From a checkpoint of a small contrastive image-text model.
Data: trained on rendered made-up planets, 195000 training examples, 8.5 epochs.
Rows from block 4 of the text encoder of a small contrastive image-text model, named by matrix and row number. Rows with one number belong to one neuron. Each number is 500 + 25 x the weight over its row's rms, rounded and kept within 0 to 999. All counts start at 0. Numbers have three digits each.
After each neuron's rows are labels from the 100 texts, of 14848, where the neuron reaches its highest value: "fires on" is the input token at the peak. Only what is clearly more common there than usual is listed. The data: rendered made-up planets.
# fc1: MLP up (text_encoder.blocks.4.mlp.fc1.weight, 1024x256), inputs 0-85
# fc2: MLP down (text_encoder.blocks.4.mlp.fc2.weight, 256x1024, transposed), outputs 0-85

fc1.305:538491485533457508495475504474510482461473476530497477503463500466477464522474514461490474523525480522526510508494470488476446523480523506482556482499508534467535481498509504493504511463466514495532485505481450509556479497479486501500528445488496492497504514
fc2.305:523459519499542558541544538514506510463495483518508525516523480472487536479504477487502506479481505501482496474497499477521515468488483530522490508512465488534505516515495524536491508504481514465451445511502529473486519481514545486514535517498480509514519460
fires on: "rings"

fc1.359:546529493511525525531523524477457502530508513522460524483484467456508492491473519492481524512522528517459553478500469523481493485488467495515504481469516500482507495474525484490487490488460533490515524501460438494501464492490527489469571522519516514492546496
fc2.359:533444474482490521480536484510540479450487449493542514452471524471507419532544502508478509493494493493526474507526529445533490506544504503506506478497486482501544531499528494469505497460489486508509472446525517477540510522501489475498481555489493485478439519
fires on: "one"

fc1.720:484466433496492525488520504513497470498518455485546488499525499520482499507509513504437495486497535483453465528480495506512508506524518483454492461517487515519470476493510480500490509500508512495464521509534526469487493557490508505541445514546496496462516506
fc2.720:495484502519507484487481506490498512523500532520518535468506483483478496476487457448508538496498472484524562500500483500504500503444463519479558516480498467504479499475579511528456502477524495491509480486477479528529484493461472518469491510492482478473502493
fires on: "world"

fc1.577:520489498480532514522552473479488473536516513528471514450452465500519533511504495489497482482531504509458538480538513478537467455498509492530537478506472468493511478432487503501504496515520502502490501518486492498503477531464528518483523474501510550519515495
fc2.577:487475501488458484485495469486511458442490510508501516499510473527483495522540515519531508536499505492509521519539485475520509532518566486492542470497456452446492524514502515442488504479472528529495472440536474497500520494502488487525460545495532511494451542
fires on: "<end>"

fc1.384:534480506495471488481507459479506457466501478522533479512504530488483487502437530526439522500490502487511497476491539474490505501485474481502532504525476473511534473520542496499523459465514484479525483530476466501528520475491506453496462483479499511503487534
fc2.384:434497518519541552531509505498525521539509535499452553480521467458481511480543470496511479487517503469484473511523484543495511466520564514463453480483492526475483498475515484520516514529508511478501571468487519493428522547502531489467539505514492483529503491
fires on: "<end>"

fc1.542:514484470454478519480483498490492486474508495528556539510515498510475498517449520482530498505474524506525480478528493485514494525491474461463500521501483488516510517526474490512478508478507443517501465503503453517501492458518479491511471465494488485473477501
fc2.542:466527528518517499507521552529494468539490499485496528467549495483487491493580494504515522482510469463484524471501497527496502473516531511537497531477528550518494490453497513511490499495494541497465533498496489481437486475544514505472513545544498490515506478
fires on: "moons"

fc1.478:550512439506518469505512473520479485527469483536553490518527541491477499515495510534487479480461504483455519516547496521516550474487521459493447479535471509476453482478508516497474509487488531500478488451493493494484512517503522482479472521498509486450504483
fc2.478:522466516472523511512487491449483528500485484485547491480447469460493513521491520452496492528537455525519532482502474502453502487521478520517520505467501491529484482465529518487516496507508474490487505485493501524508491505504477476496490499526495515535487472
fires on: "world"

fc1.164:533508488489483567470492494513505482523470511505502527507468495482483500503468499493506506460519502536517517436507467500488460510500505505533522509533514459476507484488501495500485471477492515491524461470483487512488474447480459497505458485522499508493498508
fc2.164:479534545502532483548482488529526540487530466506464550474473452559503556487484474497492490508497499526495465494487514483529498483509488505490487506496471513535535508493448514505542511488499527493495507521475486504494508477503510548513511483456489512525495478
fires on: ","

fc1.560:543528488507520536547526501519472492488496511496550515498513465484487445476478488465489524493527509518478503503441466458525508459513503519525530516496490486492496470503500518516487514478487479493525523509497520508480455514484519532475538472507500508453498478
fc2.560:511514479501534460474489489450472513471515480494455479474518532527477509523509491489490520482491552512494485477527482490522518515469494494519477511510479517483498515462492470512498494496503508484518441516525534465505513462519530491504470482481474502510483514
fires on: "with"

fc1.123:528503518517517531511511477477458518487486538510483492454474526467520480487422531508480498506512497522515478484505485503473460522470489485511516540531476488497495457477520536525529497483545480495536477496471497526504468490477489486514536508491514501504496517
fc2.123:546458489499523456502501484479459530484525510505514492478494488485515467514518492490507460472490498478534512460532467494521471479482514524528479535531521477475505550495491514568487469502523510538462482521500453486543524542516475469503515526500463496496476464
fires on: ","

fc1.581:514497506499506477500510510479523471490475514498540461475517537506545475558519501485482501472545517508507466508475464491505493520529472495487521486534512529505528497474518503526502535475535514520520530499524496547480432493487497538500508519505473489506525515
fc2.581:531492499533499483503534497466456526464495475483515512486497519519493450497502496468514512482459467487566531462502511554506470522460548479526497534503513476486514510488515454503520473539480516501484466479479473451528522511542508525548496506548526467484486491
fires on: "three"

fc1.250:480520495504488502511445514467554533546553490485526476473511484489502534508536492493508449508510538516486485501493507494506510533539535474547524474473457519513458459471538510463515475506490472517519508495491530570483509524489475526483458514497526519500504473
fc2.250:497469523501497481513543506531521505500451572526524522523470532523498488508531516517480530506480429511494508514474472498485511488530511502463488530532500499500524505536474483488513510518475523476506510512473494484500539529486472524513485462461483488490499521
fires on: "moon"

fc1.188:540566501518487514504487490457505479486495492471499465480506471434445503514475501493478498536500505460506504524490486508540516508431528512467504515506507503527459480457518531510469481526492537485481504503495503489501489507507468517464527544489503527500503494
fc2.188:483454483510513527508510531497520513482534516535533526495448507530517511475481460501501491467516475530484486472486507494494491478542456542498512499482486527490535509482531514537495475456502523520503483471473471462509555533501476453501495488507501444489517488
fires on: ","

fc1.660:511499485502443542495473490522521465496465493498494477480555467474496515465527507483501529508518499516521527516498471507497542513526505492495497501548456501472467528504520541481518507443506527457449474456504486510515481512496472521534457501528486497528480521
fc2.660:515464527489556460484508522549526495476480528479427512515487539528503513493458515514508495516499546530506459478492468514502476520505465538484496557508529484498505510519474489501481462519491480503526469475509480498522518508517482488527531513470507478469542514
fires on: "three"

fc1.458:541497494490474502505459464509448476535541491443536500510497472473523523517445521478493500495537514529499493499460461513523451514486497486495530513491549513545497516445484548509449487497495505476533512495492475463524472516486488482538545507507528514487520504
fc2.458:508508521529485452517479531498522508421461480541486485500508506495503473509535531534481534456492490507509494458506537484512506459492489549505476456486501516455508536557522498506549471519480516529488511488476503511484542525512512445451531508495459478473509483
fires on: "world"

fc1.521:487480512487511463490509513514479513486464512511515448475512498464510506491515491480461521474497493520445492468500507526520495457530500489546528460477510510492493475455520490515470498513473493532515512515504502508486479559489513509480532578519515550487500477
fc2.521:487499475507465528465500483495526496526471465508492514523471443522473498467523531508453536528492542507484489510543501471506491511491510498501532466452465502503538498508488549480507516485469495514516496491516479522524524525505509489510465525499530484473505517
fires on: "one"

fc1.693:513453483471459496487514466488525476434501515526519501504518520482491478504507527499507538514484523498506496488503464512516481527492539485518515494519476447473514491525486488503515484490508499504533473499462458497536552502482475490541441469478472502491509541
fc2.693:439495510502526540518543534505529536532529489506472500488529470473481496494547489510487472498491515446458494542516492523494500475526521496469472487472511520494476505513492485521498540539508506478472543490508522506438503512496529534485528520488476515548531511
fires on: "-"

fc1.84:513474520498543510520524567517537488473445523531510512526486506488471494497500470545506503526449489486508531517518511511514502460501491541519474500460484474507504517533548490479544500514506491507467509490524470464470490462479501494478494536529506454532499529
fc2.84:518480482499502481513502466511448472504486532525543469523490525464510500509511556452502518490482496545506485452501462510472451461492473480544523498500480496489494466495521488533554515521514549488540561513471484532484501513500480502518490494526512530492500460
fires on: "three"

fc1.338:494461491507520538554498495494528507501506493455519486469524488480493505517505484542507445526533485501540523485482482490495498523519527502502492477478474501478494526479519574488525514452542504533495501456502468500479492508491474508489519481477520492510453517
fc2.338:485509485470513491504518500527480496542516477481554528532514529476512505498473500469529525484463531471444531485506498538481474502472515499521466461491537548515506444491499483487526490519466475477505536501510507501500487510516499486495468481526520475499540483
fires on: "<end>"

fc1.292:548496491517507501518517511510480494449463486545461504511460547497518480523491512520511516477492495504473513484533535533508469459476468527486498533519489440517496534490512492507487518529488517500533502505461501453522508519487512489489519520499492472467476463
fc2.292:490489482457464436499475504520469490532464538497533447513495498481492541518485513479510500502497500501534472476514469469502462559484532496528506515497541505489506477502451523487532493485518468491475509488531482547531525475509495505510473504515524514527469506
fires on: "rings"

fc1.715:491501511504484499516499540520489493482483486533573511503556515517470499518505528491532512537473519537477511511548509489539533511540471482508473502493488498495476491516524512463473483488490470495519516479473476468497494449514514503494475509545489485519491468
fc2.715:494482525498520496485482537492473467541459533457493486501478480520496493513561519511483525462521479502526513510490470503482501420507487536499515524529534507493528557460516510513536506481529487519449538467501490472485492530520492494523536534477499519513493481
fires on: "two"

fc1.7:503525532537562522522465537536463481490472522485452506524456515451534490496456480510504496471509514526505517494523498496490502466542485547491477464466494496513512502509508508529497516494553509510482493487508511481495463557481512491485479495557505496506515502
fc2.7:496496489488473524438496522520475485467483478471552514502454493485506496530482480489471504511511507490510479482518494520440478462492544468509458562517524486478526509493506477535519513526485534471517525521497488496501506524520496520532573523492491508492496504
fires on: "moons"

fc1.57:491548497470489503469515520500537483505503472499505538515509497511449493532519521520501481515488502487458514529530470472529514523488510496494489472474516520511504483486462528503469491546503473478477478509487484482481516514452493524458457448479483481459532513
fc2.57:493503453507522477495509487491473502518478481518565486481437501518483458519496517523536474498515456514527488495484444543467522451486480465499505470483488526483485530485531532526494503494521525524484520484463496514508481525509472477493553524479488546480468488
fires on: "with"

fc1.597:495472503496475513480494510475529531503449499515523537479533519524504466494498506522447512516451560467487501491477481484515519523489539506474471486470486553536483480484535495490509511538464468500491509473491481520492511498485529507505466508503488522477473537
fc2.597:520508501507487541488485443515490485491532537468531489463451530466483496487479497464492501438516488488525527461544515540467483502488483532515550541509489464497490491462522509555482505470522490486501487500473475476494485522503493483464540517502483531480500504
fires on: "-"

fc1.88:524509458505469528505516496464498506519474466514554504530545519503491465521494498493496504518532521487469513484496489491550547512517526440482489528475478495476485503499496510474472472497447560524520524499497498492487458522466469506425495482497535503490478531
fc2.88:498499545510512496513495495500483458458486528526503501478505505431508452445494503472543537511483480500506484525512484505480447484509512503465510500513505522504525484486488526514516500482524482432503512451521465484543516487516478533549479495516489538505525480
fires on: "ice"

fc1.668:514547528503548461534503536510488518513526478520481520465492467465506475509540466543528518487515519490492507494497498475529518527486489521526454478508555539503495498461486486500489481513449513509514502497484493493505485491557512486517548497529517515523529430
fc2.668:503487501476464549503481480488511496503506501532489514560520501521487534510454518531508487529507481490521491480519497467478482485526483519479521524476468482540493495506517497528518515473539459501531482496484500504509509519473528511477461471467537465520471515
fires on: "<end>"

fc1.263:533510502519499535495525484526480481506513488523502541480568470493482482495501493500461524505467534476500467509453483497497517442505479536481494445523448476538477484469489497504471503465511523511488471520484571515482470526504504488488451482501516496540537531
fc2.263:500492495513538504512505522473508500512509485522522513473459509515483480520514473478519513492498519508516550498492463539511494513457531486483505497456507501438496467529539481527520525518501476445468503487508502512524532496495489534503522534506471474452489512
fires on: "world"

fc1.495:504490485470495517500490450510544482467499518502504467476486494466479452528488529469483519493535519499495492485508474524511523451454518521511508543489535491511530463501523510516534453509477457483505491511486522494471464479499525516478487452500478497455499469
fc2.495:476498502545480519526483488533499546492466466526476464520515502465525509499478501516517468485504523450460484518498486526498479493508524513496449487525453529483468512499487483516504510523508530510492506456497512489497535558552476488493479470487506510550494538
fires on: "ocean"

fc1.152:488512476473490547511483500488551521463498466516509509454503508519475466469489546508478496536477520483506482476488436453506510511466506547458498516447471531511496484504516519505438508495485523463496497503483504500493527476438525551503457495497484526482490532
fc2.152:546454502498501527469489477476434473518512564483498514439464540533528531537530492501481494483531495511501494482501510492509483496480472516530468502538491479540496494446501505516501498492516485500508495518507507503555505535528505488499504485517522511508502492
fires on: ","

fc1.200:526486487525504513537505493466480484509480470509484545496488475492513499524492500482483514491512513489455545511512491508506504501480497514488512461491519498460546475476471490506524512487487539468441469506483483475523475507538497507503512501488498530514507498
fc2.200:485520504480466517484482493483505453452524520516514517517499488485509493525511493516498500516491494463509539512512498482528499502513515448462537464503506457461509491519517504443500487503483516496506501448509477485471544480471484480507503555506537497513442600
fires on: "moon"; "three"

fc1.432:511499509507492502494475512471486504518482498479550487549518548471499477460476517551491513504464507486510484473512500529492465530495503496495450513496533495495483542527499519494516504478498502509496463485512466492512527500532461454478458473510521481488502507
fc2.432:506470502509501530510467511481521509459487507537512486576501464457502510519459500448517508531467524504545543524492482456499515500540510525485572463464496495505553477510517530477520482501504490475531486476513497500503446520479490462521488528466515511464484542
fires on: "moon"

fc1.68:514524480499447508523525506520503525482499449474547485533530511504496491485513516469473491534499502522501547494507533453493554541479458476461496456475493479467494495527515510477467492521507495509538494493517470510509510488515506453503464496530504512521494512
fc2.68:477524514558534478490546551514490483481510522454480505517433491484527498527498496516483497496484492500497461494477520504490530445487493524515513497529509497503505527479499494534505510486516527498446525514481524493496466498518520468503595518536506519530504479
fires on: "three"

fc1.705:559452472487453506473481451453490470453515494530528469496501529513480492518489517525494509543511510498497509501487474486507453515506520494473540514501453450453489490530498521507522518479532494503505445517521454514529519502526492461545443491458509495458483544
fc2.705:440510496534523499524537502513532526540525491507483503455520497515514488500543479486527477496485510459474501512488497508522533497497505501494470476481523515484454518501485460491498504532491509474489533467492527516463498503494506541481516479542462528533559437
fires on: "world"

fc1.594:488512509499480524488487527526520501478469514488472488509508548415521477468442525497500511471510494527549467481494517512481477482477468505453498470497532481494486512488484530529495470506520547567522485487496521499545468498483463474490483570516530514527455544
fc2.594:528485527493505483497485518432508513531515476535515474520496502515533506490532487530519452512496501476489525512487504474508514529514499434510451484467454522517496523502504519463481518461515437529516523504508471516489497500496491496489485472499475488513591455
fires on: "with"

fc1.477:514481519495494520518509451498476496464522549506497482438456510474503479489423528484515490515495484463511510486493477489495511513479477523489536561524469520508470450479551510535501455439516500473491496528472484516541537463464467495505502505479500529514521522
fc2.477:528502519559519489493501496502477487512494559484460512458488518515543493524517515538497476422477489514532476494497479538503456510439516547542503557507522461520503514489496513565485498514506467496478505469479494518490475550516502455506510520538490500486478490
fires on: ","

fc1.726:515506514469511487505505483522488494506525512518547493475483519483502505494535502504522451534469500448489459492496513502497513522478546479507505522526504472501489540501471520520478518506463459469516472486481518536479519490502482502531519528435501550492500467
fc2.726:471499458483450505513537516510500517497511487494455533480520467511493515485480504515475522478558501539501500535500495509500495498460503515497511481481509482508520477545522496494505471530498485551472492487491514480537476531486545491501475493524511460482517543
fires on: ","

fc1.702:498512508523551506524501502486506499454486528486468456519469498482493504514520514511469490505474482485494465519508497524525518493512504506475532490482506480511481473482527527494525477503496500529475513469521509483430489519501496493477525470486486508515505509
fc2.702:505478500533437495463522490539460484527474522516532479460512545505510514476427507499463537490547492488484461511511481482492467484536486505483466525469494478516528526526469524535491519503519529492499526493518496485564517502518536491526510491483536457484492504
fires on: "ocean"

fc1.689:510507495525479519500464522476507505449501500478473434483457518469475529524480498535481463546492513569518484451507467488495547494499472502468515464470482517529535547467512521500501464492535541511488489446519486504549497504484481511463508519461533523492507536
fc2.689:520460518475498513561499493524506467480485500518489543485498487484529498455528448542521528523535515442510475525505515503554499506499522510520475517485543494463440499528469543524525509489463511511515542490498483453456518504497538450510504477520496458452508501
fires on: "two"

fc1.1:484486476494475504473477450513536469421470545489470501472497454533507527506479494546489469476511480501535511496500492501504538490531512505460519559506428476498466534472469505535507504457522509481462504496493501462508495502505497520526502507493502493470460564
fc2.1:537488510506508463526512535504549513514460465500507444524519523526501418491544513546463534535502491492521485493483477492474499553514502510523509450507460459493517522522485565500521484475485491524477557496524522493483528475496462488498457489485476527520489481
fires on: "ice"

fc1.580:487518521452534518515499493505493469494469533553489479560494522498529486473520503491516507492479532506521451515516548502491435510520498497498464473487488489511512482491484506456509545496500515527494547525509511501514516485463522477541474496498508457467517480
fc2.580:506516549518472480544504542430531517502505476512556538489514499471477497529535511454512497525476510479474496511499467526487521535489536526499470512454525471517530509501538541485433511516474496500543461482481450515508513496507432437494498495506523509482490495
fires on: ","

fc1.448:543495458529495492520501540515500450460488509482461488467512479513441482438451438523497537487511530506519515506512456484495515488489509500526492478530520488502546488473497486568540515490485527440477523506463474479518451498494507492488518506511487500505493502
fc2.448:532498541476476499496547484526517512510507511524537492511466507508530461487512515531456479509490450508496499507521482521484485521508502525488504488518481452463507546513501523455537507492482494538460503473486531504522530501526516488531499562497507533510446549
fires on: "lava"

fc1.721:478550516479474514473457479523551517519497462519523503527565510516486473477506475530510554535475558506523543490522488457493535521520509525478475433484477500515489512509480466498507505566498498509516462481483515494493518523500501506535501477518484479517481551
fc2.721:502472506531533510497526484500471478532517525488501490474429542495483481495487523493504449509530455496515479504497465543474500501477470494498506485523481492487521458494555523501532516492480491460460526512473526489515512524487510502472497505510535492490505525
fires on: "-"

fc1.623:505492492525512449527485530497474488469463509502496484508450460439508486517464492517549455499501520481537519514506516483500476463518494502480491507492501517484519470484496518467559473488490492500468518500491502550465505549467508524501522506479488506485537493
fc2.623:539486489490510489479504468511512489486527512515518449516528532517478498527467530479478532500501509531466434514533510488499496529480528532524489462502539512480556494509530479577478501485499527498492501480475477483553446521512498485502481457475508516495509467
fires on: "<end>"

fc1.208:505509497455493525452571480458517438448499480510514492517491527471469468504482524501482491531539515462508483471484501446471470491507477493498500519484521461492500491494511505478541477510549508526548506512488457508511534518494452470506494489475492488472484501
fc2.208:506494498563491522562490485510496529530462527523485479467509519526488512506494472538497485501491499507474471522478502541508523511477535514497502518520488507496489511499532478570516505481484530508477495454500525461469491514467512488470508477521489559486490511
fires on: "rings"

fc1.373:489466494535487521508492475484503467513427507529510477537480518467498482489502527484486462445514508521547520512486527486467468445531511495520492535529548510490497474555530531520488516473552487495471489465511482459524556548496521494471506512488522493469497518
fc2.373:456487460509528465479509532497498495468476513498531501499549519508494509491547552437465507534469495499486528547494494503509527510505492451481474481464512544474469486511541487515458520491492526477497488515535466493471486511516512529496492541499496528477529504
fires on: "with"

fc1.416:484523539521491496484534518517531525478478493510485463528501519524502483525524508493518529519480492528507485478508496516456478500503535497506515478494524464475524517513509482451527501529496496520531516470512494512503568464498494464531492513511511486519429506
fc2.416:483525494443495458500499522508522473490507512528544463529526522483512515473523519495507478514487514485528497471527498509472483492472501467498466518482495511454539488510503492481490549504509509524541505529483469526481468538494482475502526504486493448517547496
fires on: "moon"

fc1.417:457513479506484524498483508503517536472502498502544488535501539471462502470494547524497514508498516516520495488510494503476505530502520476463456500453493495485518522539490469491514522465519507527482505466506436487513479510483447515495417511501504518506492516
fc2.417:513496535497520448498506459452463486485468481533513478529510502476526491496471482472491494507442443528511490490505457529524463503519497490491547483511533524492483479493512553525482455489492535464519508442488519481480488485509513499494505490494526489481546514
fires on: "moon"

fc1.363:535465482508486514497513493479505452501502476508507470472469528493457476485489503474512506537486505502466487515512480477548489511464505461471527474509466488491524502504499522528513512508501510500536497469466509473513539549493458517507475500491491518460527534
fc2.363:456470479498495526488539534489518521548507486524460515465494453516466546454540499492464476469524505475482512544526539497506484507545488507509507503486479520527473499511482479489468499526491505482491519520514523543478512491494529547503521505488479501550521514
fires on: "ice"